From a checkpoint of a small audio-text matching model.
Model: waveform 16khz input, encoder arch crnn, encoder activation silu, encoder depths [1, 1, 1], fusion encoder norm rmsnorm.
Training: 3500 steps, batches of 48.
Data: trained on chords played on synthesised instruments, 52083 training examples, 3.2 epochs.
Rows from block 4 of the fusion encoder of a small audio-text matching model, named by matrix and row number. Rows with one number belong to one neuron. Each number is 128 + 32 x the weight over its row's rms, rounded and kept within 0 to 255. All counts start at 0.
After each neuron's rows are labels from the 100 texts, of 14976, where the neuron reaches its highest value: "fires on" is the input token at the peak. Only what is clearly more common there than usual is listed. The data: chords played on synthesised instruments.
# fc1: MLP up (fusion_encoder.blocks.4.mlp.fc1.weight, 640x320), inputs 0-106
# fc2: MLP down (fusion_encoder.blocks.4.mlp.fc2.weight, 320x640, transposed), outputs 0-106

fc1.561 [113 142 171 125 172 141 133  78 140  89  96  85 107  92  90  88 111  72 134 180 104 137 143  68  98 115  80 104 132 109  80  98 124 133  77 170 197 151 102  97 138 113 141 105  94  87  88 152 120 124 119 112 116 191 120 125 114  93 177  68 165 139 139 177 148 151 137 115  92  94  87 124 118 120 111  84 124 131  86 160 164  71 169 122 144 126 101 112 133 115 133 113 118 126 122 147 155 123 147 208 185 200 133 162 113 141 132]
fc2.561 [132  74 107 126 168  83 108 141  98 160 140  97 103 205 156 166 109 128 131 164 119 105 117 121 143 130 125 101 159 197 109 145 129 125 177  83 100 129 160 113 138  71 170 140 177 118 163 111 139  97 161 141 161  54 134 147 104  98 134 166  99  86 104 128 116 157 170 162 104 180 125 132 153 107 118  96 112 126 148  71 108 130  98  89 102 139 163 145 150 105  41 146 145 180  81 137 129 150 164  98 106 116 170 141 146 180 114]
fires on: "marimba"; "quiet"

fc1.229 [118 145 134  80 163 128 170  57 147  64 170 172 135 122 140  63 118 139 118 146 167 132 163 160 146 231 166 135 141 125 111  80 138  94 122 101 133 154 142 112 137 143 116 100 159 113 119 131 137 118  67  77 131  89 164 133 130  92 107 122 168 154 105 165 143  67 146  38  97 131 136 132 108  99 152 128  92 159 117 151 138 121 130 173 114 143 152 115 140 122 132 108 111 126  84 116 120 182 160 163 147  54 140 116 102 122 145]
fc2.229 [167 103  58 131 119 172  92 177 149 130 128  62 116 159  70 125 141 103 131 133 129 161 123 129  95 101 111 125 118 135 147 154 166 155 123 159 171 135  92  85 106 117 134 157 208 127 110 131 151 132 130 123  57 121 132 177  84 140 161 163 142 119 146 127 116 218 160 123 145 144  52 151 122 100  78 162 122 138 154 135 141  97 141 111 126 101 180 129 185  75 140 120 162  91 152 187 118  81 137 142 123 158 125  98 167 154 147]
fires on: "quiet"; "pad"; "section"

fc1.535 [148 107 126 179 121 153  63 185 156 199 104 121 140 138 103 137 132 185 147 106  79 126 107 131 105 119 110 169 196 130  74 131  83 131 118 126 103 157 147  93  87 100 169 139 141 130 106 136 129 153 190 151  99  98 141 120 153 102 166  92 105 160 110 105  99  69 101 103 117 114 130  76 128 119 157 127 139 115 120 129 190 129 129 125  95 158 100  60 134 126 145 131  88 127 119 158  95 178 102 108 129 147 138  94  98 138 137]
fc2.535 [ 88 130  49 127 129 141 132  80 156 121 133  77 144 137 170 139 159 120 103 129 135 111 110 132 128 124 162 109  95  73 131 140 137 127 112 195 178 140 135 103 135  92  90 106 122 138 164 121 154 135 118 159  93 125 137 158 166 125  83 119 116 122 106 188 195  75 139 191 149 113  93 116 153  80 157 121 158 156  71 149 140  64  82 169 108 149 164 138 103  90 103 131 129 137 101  99  89 116 123 166 123 148  82 150 146 126 134]
fires on: "in"; "room"

fc1.632 [174 142 124  81 105 141 163 141  67 168  98 150 175 169 176 115 122 113 144 106 158 135 140 102  96 129 158  82 169 157 169 113 138 126 117 127 189 101 140 119 123 211 160 165 126 101 123  81  67 117 167 110 140 164 142 101 126 170 108  97 109  66 123 137 126 184 175 135  94 119 148 147 105 139 141  53 129  95 146 165 112 220 105 131 190 116 131 137 145 105 114  83 134 124 171 104 157 135  66 112 142 129  91 170 106 158 105]
fc2.632 [168 119  84 143 160 143 161 178 174  96  83 135  55 138  91  80 126 191 170 113 142 160 118 186 115  82 118 148  90 119 126 130 115  97 102 134 130 155 149 149 125  95 130  86  99 115 140 125 103 204 121 182 158 107 107 174 137  91 138 164 135 173 129 105 137 165  97 141 114 102 130 132 116 143 110 144 106 122 150 167 152 117  43 156 103 106  86 109 206 145 146 145 125  78  83 156 101 127 129 153  90  74 183 139  59 126 129]
fires on: "quiet"

fc1.146 [177 118  97 121 227 135 115 103 121 165  69 152 133  53 110 135 116 162 132 131 118 160  86 103 130  74 214 107  67 160 117 110  97 114 165  81  85 130  53 162 128 110 107 183 143 111 152  82 141 144 122 168  85 132 125 130 137 175 143 126 131 123 137 125 150 107 127 133  52 119 132 164 130  99 167 137 161 124 171  94 140 140 121 165 136 168 156 109 131  72 122 123 118 115 170 119  74 110 128 138 198 169 123  83  93  97 115]
fc2.146 [ 68 145 159 133  49 135 109 201 179 114 192 136 151 178 152  86 136 136 132 121 106 169 158 130 119 149  97 142 114  93  77 148 164 189 135 195 122 211 182 191 107 170 156 127 196 193 145 103 118 159 166 138 112 118 157 109 123  96 152 152 113  52 123 163 125 129  86  61 140 144  99  90 167 140 121 120 130  96 113 142 143  95 148 126 111 137 161 136 128 156 101 111 137 121  78  94  74 121  95  90 158 166 167  94 125 116 123]
fires on: "marimba"; "block"; "power"

fc1.67 [164 142  72 101 150 149  79 176 159  77 142  92 159 124 108 148 133 118  97 141  86 102 147  92 179 130 149  93 165 135 130 153 143 134 127  97 128 133 127  84  50 130 126 164 192 119 130 150 151 177 138 113 107  54 133 142 144 184  90 177 138 145 109 101  97  77 105 135 139 123 121  81 117 106 116 132  83 125 151 128 116  97 141 111 156 190 132 147  80 131 135 131 200 170 117 125 132 129 113 139 133 152 130 153 170 139 114]
fc2.67 [116 110 192 171  52 130 147  88 148 151 104 131 130 137 111 128  86 118 136 135 134 117 132 129 196 112  92 194 125 142 102 137 159  81  95 138 103  57 137 189 158 123 143 145  62  56 155 154 129 151 138 133 149 133 141 146 136  88 128 110 125 125 117 177  80 175  91 190 148 209 118 193 133 115 130 170 132  85 136 112 142 142 150 132 132  56 116 166  91  93 149 149  94 152 182 141 136 114 106 162 119 131  88 167 177 167 134]
fires on: "in"; "room"; "up"; "a"

fc1.214 [111 181 174  58 149 105 115  94 142 145 110 132 179 148 126 124  68 122  75 155 111 136 138  75 187 125 106 108 208 193 151 115 134  97 123  68  96  85 128 131 114 129 132  90  79 137 121  66 160 108 135 133 116 131 124 104 158 113 125 138 135 138 127 152  95  94 129 179 124 148 145 157 108 118  72 188  83 124 137  97 107 155 151  56 145 113 160  97 161 123 123 125 113 171 158 169 110 164  59 112 149 125 155 152 137 138 122]
fc2.214 [ 80 104  93 205 139 169 172 117 109  79 137 106 158 110 192 154 212 149 140  96 167  94 109 177  88 129 107 139 135 103 172 160 186 127 195 115 166 130 167 134 164 122 114 116 155 118 157 159 104  83 123  74 114 138  78 124 124 192 128 165 137  99 173 134 133 129  87 137 141 111 128 104 129 138 154  92 127  95 115 113 150 124 189 140 131 159 141  90  78  74 135 175 111 155  29 143 108  92 141 149 106 132  81 134  68 188 148]
fires on: "block"

fc1.630 [113 163  80 113 114  72 150 145  89 120 145 164  56 151 153 124 101 132  92 103 146 139 103 160 155  77 179 145 124 161 123  89 145 111 110 130 159 113  99 117 130 157 157 114 102 196 141  93 167 150 106  90 121  74  84 122  89 134 144 126 144 130 152  94  77 112 127  98 166 149 109  60 116 155  91  93 146 182 142 106  99  90 125  99 128 113 147 127 133  36 124 102 151 131 125 154 117 122  90 128  95  90 181 190 132 131  98]
fc2.630 [129 187 134 116 121  97  78 101 153 123 155 107 181  69 131 138 202  89 171 138 103 134  86 124 201 154  85 124 153 143 118 159 183 121 144 115  98 163 144 164 151 115 165 136  74  72  88 176 107 103 147 209 193 103 153 111 160 139 112 113 119  93  90 165 164 142 138 122 129 144 185 146 150  82 126 153 137 149  80 189 137 135 145 163 128 138  95 130 124 152  62 158 173 162 102 100 119  97 136 132 103 117  77 105 135 130 134]
fires on: "block"

fc1.444 [168 147 137 146 129 167  78  86 133 136 113 174  99 128  86 103 142 178 140 127 125 159 140 155 118 115 126 164  59  88 111 112 170 104  64 207 141 185 159  92  92 110 154 106 164 147 128 100 104 166 131 129 211 160  63 147 112 178 169 108  95 154 124 133 130 125 136 155  81 103 122  81 142 123 176 105 122  80 159  96 118 107 161 109 123 127 144  91 118  51 115 145 150 181 158 109 104  92  75 113 128 110 111 172  81 103 117]
fc2.444 [ 95 115 122 200  81 110 148 121  85 116  91 153 153 171 177 132 100 140 104 163 203  84  93 105 104 132 143 151 108  56 160 156  96 175 168 118 110 168 101 146 129  71 101 169 130 133 160 153 170 132 166 124  95 120 177 138 104  95 126 103 174  92 131  98 101  96  73 114 144 164 116 120 135 130 138 117 210 174 170 120  92 190 111  95 129 104 102 163 134 178 182 133 121 106 120 115 107 166 172 169 153 140 137 119 124 112 118]
fires on: ","; "like"

fc1.377 [ 79 128 141 110 186 110 154 150  48 111 167 132 103 121  81 137  45  56 164 139 150  98  92 140  62 130 128 140 162 135 100  96 138 125 131 142 113 115  86  67 171 119 152  74  79 130 193  96 108  81 130  91 177 136 115 102 128 173 168 197 166  45 139 205 132 134  57  99 124 112  92 105 134 114 146 142 109 174 140  71  62 105 135  54 127 144 152 110 124 141 126 128 141  79 166 123 124 127 145 124 117 146 123  91 115 150 136]
fc2.377 [157 112 131 105  66  97 194  53 185  88 126 110 204 128 130  90 132 205 106 160  71  91 169 163 160 129 147  94 144 106 136 143 161 151 141 132 148 140 138 165 159 120 148 136 150  98  91 137  92 161 131 142 174 157 193 101  98  98  91  84  80 154 150 101  64 179 159 129 142 112  98 142 135 173 119  89  89 105 112 138  95 145 141 142 103  69 128 131 171 133  83 116 105 130  98 104 107 137 168 178 116 137 167 100 169 109 110]
fires on: "marimba"; "power"; "diminished"; "minor"

fc1.231 [127  69 154 193 115 153  80 116 163 147 152 105 154 117 138 169 166 149 139  31  66 125 150 138 168 137 108 102 105 135 115 145 141 135 115 204 130 138 122  63 126  70 134 178 147 117 116  93 132 123 154  50 187 133 150 136 128  90 187 141 170 132 165 119 124 162  88 205 137 133  57 103 159 124 150 127 132 101 100 112 122 122 124  67 137  88 189 148 169 152 149 244 131 133 118 113 127 103 156 128 116 138 149 160 167 169 148]
fc2.231 [144 132  80 151 179 113 138 128 129 114 142 133  81 114 108  66  89 123 145 156 165 119 115 111 140 134 188  52 101 156  97  98 141 145 118  59  94 170 145 111 190 151 169 100 114 141 134 101  99 195 144 120 120 104 170 110 113 132 120  96 100  35 153 184 136  87 104  88 107 141 106  88 111  85 144 101 116 169 114 122 132 105  97 166  95 146  49 112  81  86 136  49 132 133 125  76  92 158 153  68 122 156 113 133  89 134 118]
fires on: "in"; "vibraphone"; "room"

fc1.211 [100 102 116  80 198 133 143  84 127 126 124 145  92 132 124 143 151 167 146  95 139 203 155 105 157 149 160 163 109 134  98 109 108  92 127  91  57 170 141 139 144 120 136  97 113 152  96 121 108  89 187 135 117 131 139 150 162 155 159  95 155 124  92 160 143  87 150 165 135 167 131 132  89 110 123 140 146 255 108 168 135  76 119 121 152 157 127  84 133 127 126  85 108 138 140 182 178 104 103  98 130 143 162 155  83 106 150]
fc2.211 [121 155 193 119 179 152 158 168 161 174 112 134  79 108 104 108  93 117  80 107 145 161  87 224  40 103 103  66 164  87 167 119 144 117 104 179 109  97 175 135  63 129 105 138 107 151 130 147  94  90 133 124 146 147 122  79 134 133 178 116 109  99 146 151  81  90  80 109 133  93 105  98 141 151 136 191 104 119 136 172  84 116 153 142  93 149 105 139 152  86 150 110 120 152 118  54  40 152 120  65 168 129 134 116 169 142 136]
fires on: "marimba"; "block"; "noise"; "harpsichord"

fc1.492 [155  95  60 147 117  75  87 135 121 117 123 118 110 131 105 105 136 131 143 112 168 162 142 180 115 165 115 104 113 169  70  83 122 145 148  59  89 116 120 148 122 189 138 145 141 150 157 132 158 174 127 147 148 103 158 133 140 134 130 100 141  87  84 153 142  75  76 122 155 144  92 160 108  84  70 133 111 140 135 160 100 155 131 130 118  95 111 133 140 122 157 132 137 157 137  81 141 200 102 111 127  72 163 112  46 127 146]
fc2.492 [ 85 198 207 162  95 164 193  93 138 106 154 114 107 163 166 155 146 166  33 112 116 153 167  78 135  83 162 173 133 115 178 106 111 137 191 132 127 157 175 128 106  83 150 118  90 127 173 201 102 144 121 178 100 142 106 123 170 153 103 136 118 166 121 162  74 177 130  82 155 120 127 126 147 119 159 152 158 124  97 126 116 106 104 129 140 120 134 129 151 119 100 117 115 126 107 179  51 152 172 128 140 139 138 133 128 147 149]
fires on: "block"

fc1.521 [ 65  85 146 153  93 177  90 144 175 119 136 122 172  86 109 142 136  57 133 153 107 127 145 114 165  64  92 169  86 118 134 105 192 133  88 127 139 119 117 140 114 193 138 116 124 115 115 165 104 179 145  87 148 141 135 132 107 216 105 110 108 139 183  74 108 173 111 142 122  84 149 137 112  60  80 204  88 130 125  84 111 132 106 101  79 130 114 139 196 132 146 139 115 193 148 112 148 112 138 156 157 186 133 101 171  89 171]
fc2.521 [118  95  90 123  98 119 115 100 154 183  94 118  58 115 154 172 152 115  73 101 122 159 124 116 131 146 112 146 126 138 124 139 158 141  64 158  80 129 127  78 104 158 177 105 121 196 130 130 131 105 129 109  69  99 145 142 105 130 120 142 139 126 147 127 163 101 171 107 181 147 165 140 133  79 139 161 145 117 148 114 115 133 118 168 112 108 118  92   0  92 131 105 160 157 102 133 108  71  96  90  84 154 132  90  97 143  72]
fires on: ","; "like"; "7th"; "diminished"

fc1.607 [ 86  83 153 107 135 113 189 129  81 245 147 130  63  90 110 128 103 124 128 127 150 122 174 134 139 105 109 156  90 116 168 127  90 122  95 153  92 124 136 102 146 183 132 146  68  98 169 140 105 103  40  64 135  99 117 117 111  76 178  79  69 110 149 125 152 129 174 111 158 123 124 179 116 105  82 109 104 119 138 114 109 164 165 122 102 127 146 141 144 121 121 121 182 139 140 131 111 126 153 131  81 136 140 137 141 143 119]
fc2.607 [ 99 157  90 163 187 126 116 124 166  82 125 137 159 172  92 130 185 105 173 154 149  70 131 131 131 126 155 118 150  50 122 144  88 142 167 108 173 112 115 149 104  82  93  83 146 130  61  61 124  90 163 195 139 129 170 130 166 143  94 138 132 143 116 129 120 195  99 145  79 142 136  93 137 134 150 134 148 103 112 176 163  98 118 149 139 132  71 117 143 174 127 132  29 168 118 101 107 115 118 146 130  74 140 208  58  89 175]
fires on: "block"; "strummed"; "quiet"

fc1.70 [ 62  73 161 132  94  91 116 144  85 198 175 160  88 134  95 164 120  99 145  89 111 154 149 154 135 112 108 132 142 118  76 124 113 109 183 107 116 122 133 109 156 114 148 118 159 163 145 171 111 146 145 195 164 116  99  96 150 126 147 118 113  56 118 101 131 179  91 134 151  94 158 142 146  99  54 132 154 154 147 168 102 107 111  98 149  75 104 138 130 134 119  66  65 144 146  85  56 125  85 138 213 117 186 136 106 139 127]
fc2.70 [180 145 105 149 105 144 102 144 182  84 109 118  85 141 168 137 172 143  89 125 177  88 150 151  86  75 160 100 167 149 192  99 171 171 115  80  98  54 130 149 126 164 107 120  71 174 147 128 138 115 134 142 139 133 119 106 109 100 121 161 132 152  70 138 153 137 150 104 140 136 104 126 120 184 157 184 152 124  63 101 150 132 172 115 121 132 133 117 137 178 167 131 193 149  99 103 229 205 201 100  91 136 108 129 129 111 103]
fires on: "block"; "d"; "pink"

fc1.500 [155 170 134 139 160  98  94  82 183 121  96 152 136 137 136 124 146 133 152 130  99  75  88  93 135 108  63  91 118 166 136  99  87  98 169  98 170 161 108 189 140 100 113 136  84 159 155 164 125 123 124 130 171 152 136 107 122 117 154 157  96  94 110 161 134 144  72  66  74 152  86 115 186 138 126 189 161  71  96 132 101 146 170 142 142 189 166 189 103 127 107 124 114 141  68 162 132 135 109 145 151 140 140  89 112 163 158]
fc2.500 [ 87  87 150 127 120 197 123 131 107 116 150 140 112 121 113 109  65  46  91 120 114 101 119 142  90 134 147 123 125  82 139 128  77 159 122 122 132  62 126 127 140 152 104 177 135  80  91 169 112 104 123 128 145 105  90  99  61  36 138 157 105 174 157 122 151 114 164 155 130 171 134 145 118 128 126 104  85 182 125 156 150  84 135 125  90  78  73 119 144 130 142 152 112 114 127  73  91 141 126  80 133 153 145 117 134  84 130]
fires on: "#"

fc1.173 [ 99 176 126 125  86 121 152 140 163 103 162 173 159 155 122 141 135 120 136 101 123 142 136 107 169 122 102 142 140 120 200 203 104 131 150 149 144  91 162 140  81 119 119 120 179 113 136 169 150 167 132 152 120 141 140 122  99 171 110 164 134 104 180  94 125 120  96 116 146 114 145 155 145 135 143 152 166 146  78 174 102 138 124 115 126 156 112  80 126 137 136 117  97 101  47 137  77 120 168 142 132 131 101 152 167 168 131]
fc2.173 [154 105 113 157  93 109 119 150 148 164 110  66  83 126 115 124 121 126 144 114 103  79 115 145 130 132 148  47 136 119  73 128  60 123  42 104  83 205  71 154 155 124 120 116  55 204  92 186 106  80  71 119  85  96  91 129 131 114 168 111 131 102 155 128 156 134 129 172 117 155 116 134  83 126 136 187  92 121 122 100  82 103  83 187 130  69 122 162 122 180 142 128  58 156 172 125 141 115 142 169 106 168 143  63 100 111 130]
fires on: "#"; "major"; "<end>"; "with"

fc1.494 [155 101 106 143 117 126 148 154 128 163  89 100 140 127 159 123  87  67 207 120 178 100 103 146 168 101 114 142 128 143 206  99 108 152 160 108 161 185 135  89 107  82  87  97 137 129 149  76 137 169 160 105 141 119 203  89 113 161 179 148  47 118 169 112 146 138 185  90  85 151 124  99 136 109 166 131 141 122 106 113 135 156 101 128 123 133  75 120 155 185 159 159  87 128 113 125 158 154  83 117 139 128 102 126 135 139 159]
fc2.494 [131 132 138 158 105 154 164 121 160  88 145 174 144  89  86 119 113 190 128 112 113 153 125 159 135  78  96 118 152 145  72 131 108 136  57  87  91  99 157 112 141  97 176 145  51 129 113 105  86 154 162 117 169 150 114 139 109 109 161  89 186 177  87 117 143 178 119  97 210  99 174 120 131 164 121  76 108  96 100 136 178 148 128 199 116 123 132 119 143  77  65  49  96 128 122 126 138 126 127 152 133 121 146  83  88 133 142]
fires on: "quiet"

fc1.430 [116  76 132  70 136  95 129 121 108 109 125 180 157 158 150 133 120 181 121 146 133 150 126 134 117 101 137 138 137  86 137  96 166 163 146 153 141 131 131  79 169 121 138 128 102 125 137 184 125  84 128 149 137 119  59 112 152 188 107 104 192 172 126 116 134  82 153  84  96 193 108 156  91 129 124 114 151 108 153 174 153 123 133  88 129 132  74 126 106 141  61 145 109 193 115 106 127 153 125 109 103 100 104  96  36 123 128]
fc2.430 [143 155 155 141 169 113 104 169 136 152 112  99 109 123 139 123 109  85 142 140 123 140  69 141 186 102 160 157  73 141  88  61 126  61 106  34 127 129 106 188 124 120  91 114 118 115 145 140 114 135 166 112 128 143 152 160 114 129 104 105  81 105 122 110  86 151 119 173 152 149 168 113 114 104 117  91 108 129 107 105  77 129 149 165 151 149 144 186 149 121 117 115 204 103 154  86 165  89  90 127 142 150  90 100 136 162  97]
fires on: "quiet"; "minor"; "vibraphone"

fc1.228 [131 154  44 139  98  93  77 121  91 121  81 161 115  99 132 137 141 166 145  83 120 160 136 144 137 131 149 118  80  91  97 155 138 124 161 105 151 211 100 146 139 109 153 142 208  72 148  99 171 152 100 107 141 135 132  92 139 171 121 124 122 118 108 117 135 144 212 136 158 112 146 123 103 102 136 112  90 163 130 101 150 126  79  80 160 112 171 126 188 101 112 111  94 125 124  93 138 130  99  85 155 109 172 212 140 156 178]
fc2.228 [106  92 161 106  64 153 205 172 151  72 152 137 173 100 139 131 146 134  94 147 174 158 122 144 144 137 120 117 231 140 181 104 105 146 121 137 180  91 176 107  96 133 141 114 116 200 136 110  97 184 152 173 169 137 145 179  88 125 144 102 146 208  91 102 125 141  95  46 134 167 119 101 105 108 120  92 145 111 147 180  95 138 186 130 177 137  77 148 146 102 163 126 148 147 147 123 110 167 153 167  93 174 171  89 143 140 120]
fires on: "quiet"

fc1.474 [126 138 122  89 134 181 144 110  67 135  87  76  91 107 119 178 127 155 133 130 104  81  61 139 172 132 163 128  72 141 123 102 156 118 131 167 165  98 121 161 107 118 206 127 129 118  80 158  86 148 172 167 183 182 155 118 184 164  94 114 101 129 128  95 145 112 138 118 122  65 117 105 142 128 127 167 116 112 112 135  87 102 176  88 156 100 101 166 176 177 110  49 122  82  97 101 130 135 154 147 136 192 117 106 165 132 107]
fc2.474 [134 176 160 129 154 124 144 111  86  86 153 141 131 117 175 147 100 163 116  95 144 121 111 102  54 121  88  58 136 113 175 137  80 126 142 107  95 130 164 136 114 111 113 116 136 158 149 152 136 200 112 174  84 130 115 153 154 100 139 111 172 228  98 144  92 149 102 172 166 138 111 161 148 105 172 150 163 206 143 139 105 132 102 162  66 123 161 114  80 106 120 181 172 162 132 152 164 136 148 135 137  81 113 133  98 136 105]
fires on: "in"; "diminished"; "7th"; "plucked"

fc1.525 [189 117 110  56  95 165 156 126 156 160 131 159 113 132 111 142 114 120 148 139 157 106 106 160 101 148 133  48 104 118 120 104 172 154 168 146 108 157 163 129 145  92 119 116 151 151 104  97 118 107 130 157 148 120 115 121 118 148 134 135 128 128 110 163 126 215 145 114 142 111 125  91  84 142 158 134 150 136 101 154  97 147 170 114 111 105 144  98 127 100 143 111 114 171  80  68 149 154 164 123 213 151 145 175 130 183 108]
fc2.525 [143 163 141 223 102 154  66 120 155 105 133 139 111  88 134  70  92  94 190 112 152 111 132 151 133 104 140 158 141 109 130 168  35 124 139 102 127  73 115 152 150 124 114 129 123  97  90  99 117 115 138  87  96 115 109 108 123  83  91 117 141 129 130 124 144  64 116 137 105  96 150 125 116 133 121 146  94 145 165  93 130  93 106 139 140  62 180  72  95 108 110 139 159 216 127 197 110 119 101 152 126 133 116  69 149 135 147]
fires on: "block"; "7th"; "diminished"

fc1.626 [ 99 106 162  78  76 144 163 132 166  63 119 175 167 124 142 100  98  91  84 116 125  88 170 126  83 100 201 142 154 193 132  60 141  78 141 118 180 103 168 134 154 136  85 150 145  72 159 137 124 147  97 141 179 151 102 121 162 104 113 104 166 178 126 132 110 118 131 115 120 112 154  83 168 157  94 149 165 134 145  96 137 156 187 120 116 104 169 141 113 155 183  86 143 130 127  88 137 147 132 115 122 142 107  94  70 170  54]
fc2.626 [128 149 119 139 165  65 136 164 119 184 150 120 104 100 127 144 117 164 164 162 120 134 100  81 177 145  85 104 118  94  74 118 121 169 146 142  91 169  81 140 134  93 117 119  71 159 117 123 121  28 152 111  93 117 139 107 141 147 140 164  59 104 120  98  96 119 140 151 162 108 135 128 119 115 122 150  88 111  66  65 145 106  73 149 187  72 129 132 118 106  92 105  98 212 119 107  91 145  95 109 123 117 180 172 166 100 181]
fires on: "marimba"; "plucked"; "harpsichord"; "thin"

fc1.36 [168 129 114 150 152 152 149 157 160 117 137 132 142 139  78 165 213 184 196 122 152 173  97 128  82  96 127 105 112 131 164 140 132 210 152 140 140 137 150 101  99 143 143  99 131 111 114 213 153 133  93 151 139 140 127 145 123  94 144 159 112  75 116 132 121 118 114  97  91 199 101 119 138  83 159 112 166 139 124 118 111 109 135 112  88 140 158 155 189 103 149 168 150 123 153 110  98 121 157  96 168 147 134 149  89 152 132]
fc2.36 [149 140 112 177 125  99 117  98 118  42 135 138 141 100 108 118 106 105 110 157 119 158 125  64  87 141 131 132  96 102 104 114  87  88  69 134 110  97 105 135 131 137 180 128 106 107 146 135 103 117  98  97  79 137 106 119 108 111 184 129 103 107 182  55 155 145 135 203  96 128 144 112 113 131 104 175  94  99 129 119 163 145 123 143 175  85 105 142  73 117 171 157 110 136 150 151 180 105 115 129 106 128  89 142 114  97 147]
fires on: "#"; "major"; "add9"; "with"

fc1.75 [ 90 187 131 117 148 144 149 152 120  70  79 139 183 176 119 139 117 106 180 128 142  99 112  86  66 117 173 145 106 201 101 136 128  87 118 129 236 213 131 180 131 195 173 145 100 143 125 169 122 127 127 111 108 144 136  94  93 127  88 124 115 112 183 119 114 182 173  80 192 148 117 164 124 168 123 155  86 135 103  97 131 110  89 145 121  89 179  90  99 119 144  73 155 127 157 138 108  77 161 116 109 151 119 152 162 133 175]
fc2.75 [119 123 167 100  77 143 102 125 126 171  99 139 137 102 122 188 124  58 111  83 140 177 117 107 112 111  79 128 124 156 156 111 188 143 136  79 111  55 146  87 112  81 112  61 114 153  94 128 102 161 151 129  68 129 121 177  92 113 112 162  64 176 107  83 110 116 141 196 150 124 143 150 105  83 115 125 115  96 114 164 144 151 106 143 108  67 129 127 112 148 154 139 146 131  98  77 161 144  74 134  95  83 120 123 171 158 119]
fires on: ","; "reverberant"; "-"; "like"

fc1.410 [101 112  86 102 157  66  75 106 170 139 139 158  74 202 137 131 164 147 152 130 109 151  86 131  99  96 150 140 186 100 129 104 159 114 162  98 156 135 107 100 150 165 112  98 159 105 155 149 185 116  83 161 136 151 185 174  70  71 112 111  64 109 112 123 128 109 110 165 131 120  96 104 134 133  86  98 145 115  87 132 101 168  67 146  99 146 127 102 103 102 182  83 134  85 107 135 124 159 133 107 167 114 119 126 194 129 113]
fc2.410 [155  94 151  78 142 151 148 148 142 160 113 178 172 169 146 155 150 145 121 109 160 112 128 149 157 148  98 143 100 171 111 113 141  89 102 108 141  72  64 139 128 136 114 138  87 153  60 107 150 138 105 127 138 165 137 117 133 187 177 148 148  71 128 170 155 176 165 145 112  89 131 161 123 135 134 127 177 166 180 128 121 114 163 134 108 151  77 123 227 174 137 179 116 167 146 163 158  46 153  71 129 146 145 195 156 119 124]
fires on: "#"; "major"

fc1.272 [138 132  66 152 180 119 155 150 131 109 151 112 124 111 128 119 124 146 142  89 157  99 102 116 138 115 148 139  96  90 183 187 158 169  99  85 115  99 152 137 112 114 124 116 149  58 120 137 170  73 127 111 146 150 128 135 126  91 125 125 105 118 127 182 113 186 172  86 134 106  92 124 159 181  96  50 143  96 152 108 209 183 101 172 168 156 150 121 182 103  77 103 120  61  83  94 170 127  72 133  99 145 131 164 140 130 148]
fc2.272 [173 149 168  49  78 120 118 146 122 127 157 167  39  84 148  95 109  63 119 150 114 143 183 135 165 110 144 101 172 143 117  97 112 142  73 124 139 125 136 163  97 153  87 128 115 115 117 171  67 129 129 134 148 111 151 123 115 101 123  73 134 186 147  88 157  74 160 139 154 126 159 139 112 128 108 127 155 188 130 112  62 138 155 132 155 102  98 154  57 147  87 135 102 144 113 140 158 144 215 151  99 160 126 143 126  96 100]
fires on: "quiet"

fc1.537 [ 96 138  82 150 133 134 142 135  79 138 169 159 110 133 138 112 113 133  88  71 115 122 121  99 153 107 182 136 111 108 186 125 115 115 122  68 110 153 119  68 106 135 135  70 113  86 149  57 145 114 109 179 164 114 111 133 180 180 145 176 113 171 134 150 116  75 105 170 139 107  87  82 135 100 154 129 129 155 137 138 149  88 172 147  96 173  69 131 136 134 154 173 143  89  70 178  75 131 114  94 109 110 101 176 131 126 131]
fc2.537 [127  97 162 187 150 106 120 171 165 113 119 126 110  99 110 143 110 137 157 124  78  39 159 121 148 110 104 138  90 168 156 151  85 156 184 184 107 133 112 118 140 162 115 144 125 118 142 179 145 157 129 158  81 165  93 141 132  86 133  87 203 107 135 129 101 105 148 178 116 150  81 167 129 129 124 113 154 178 109 178 140 157 106 132  86  44 116 146  80 113  65 140 144 175 148  84 130 156 157  72 134 137 178 106  84 151 124]
fires on: "marimba"; "power"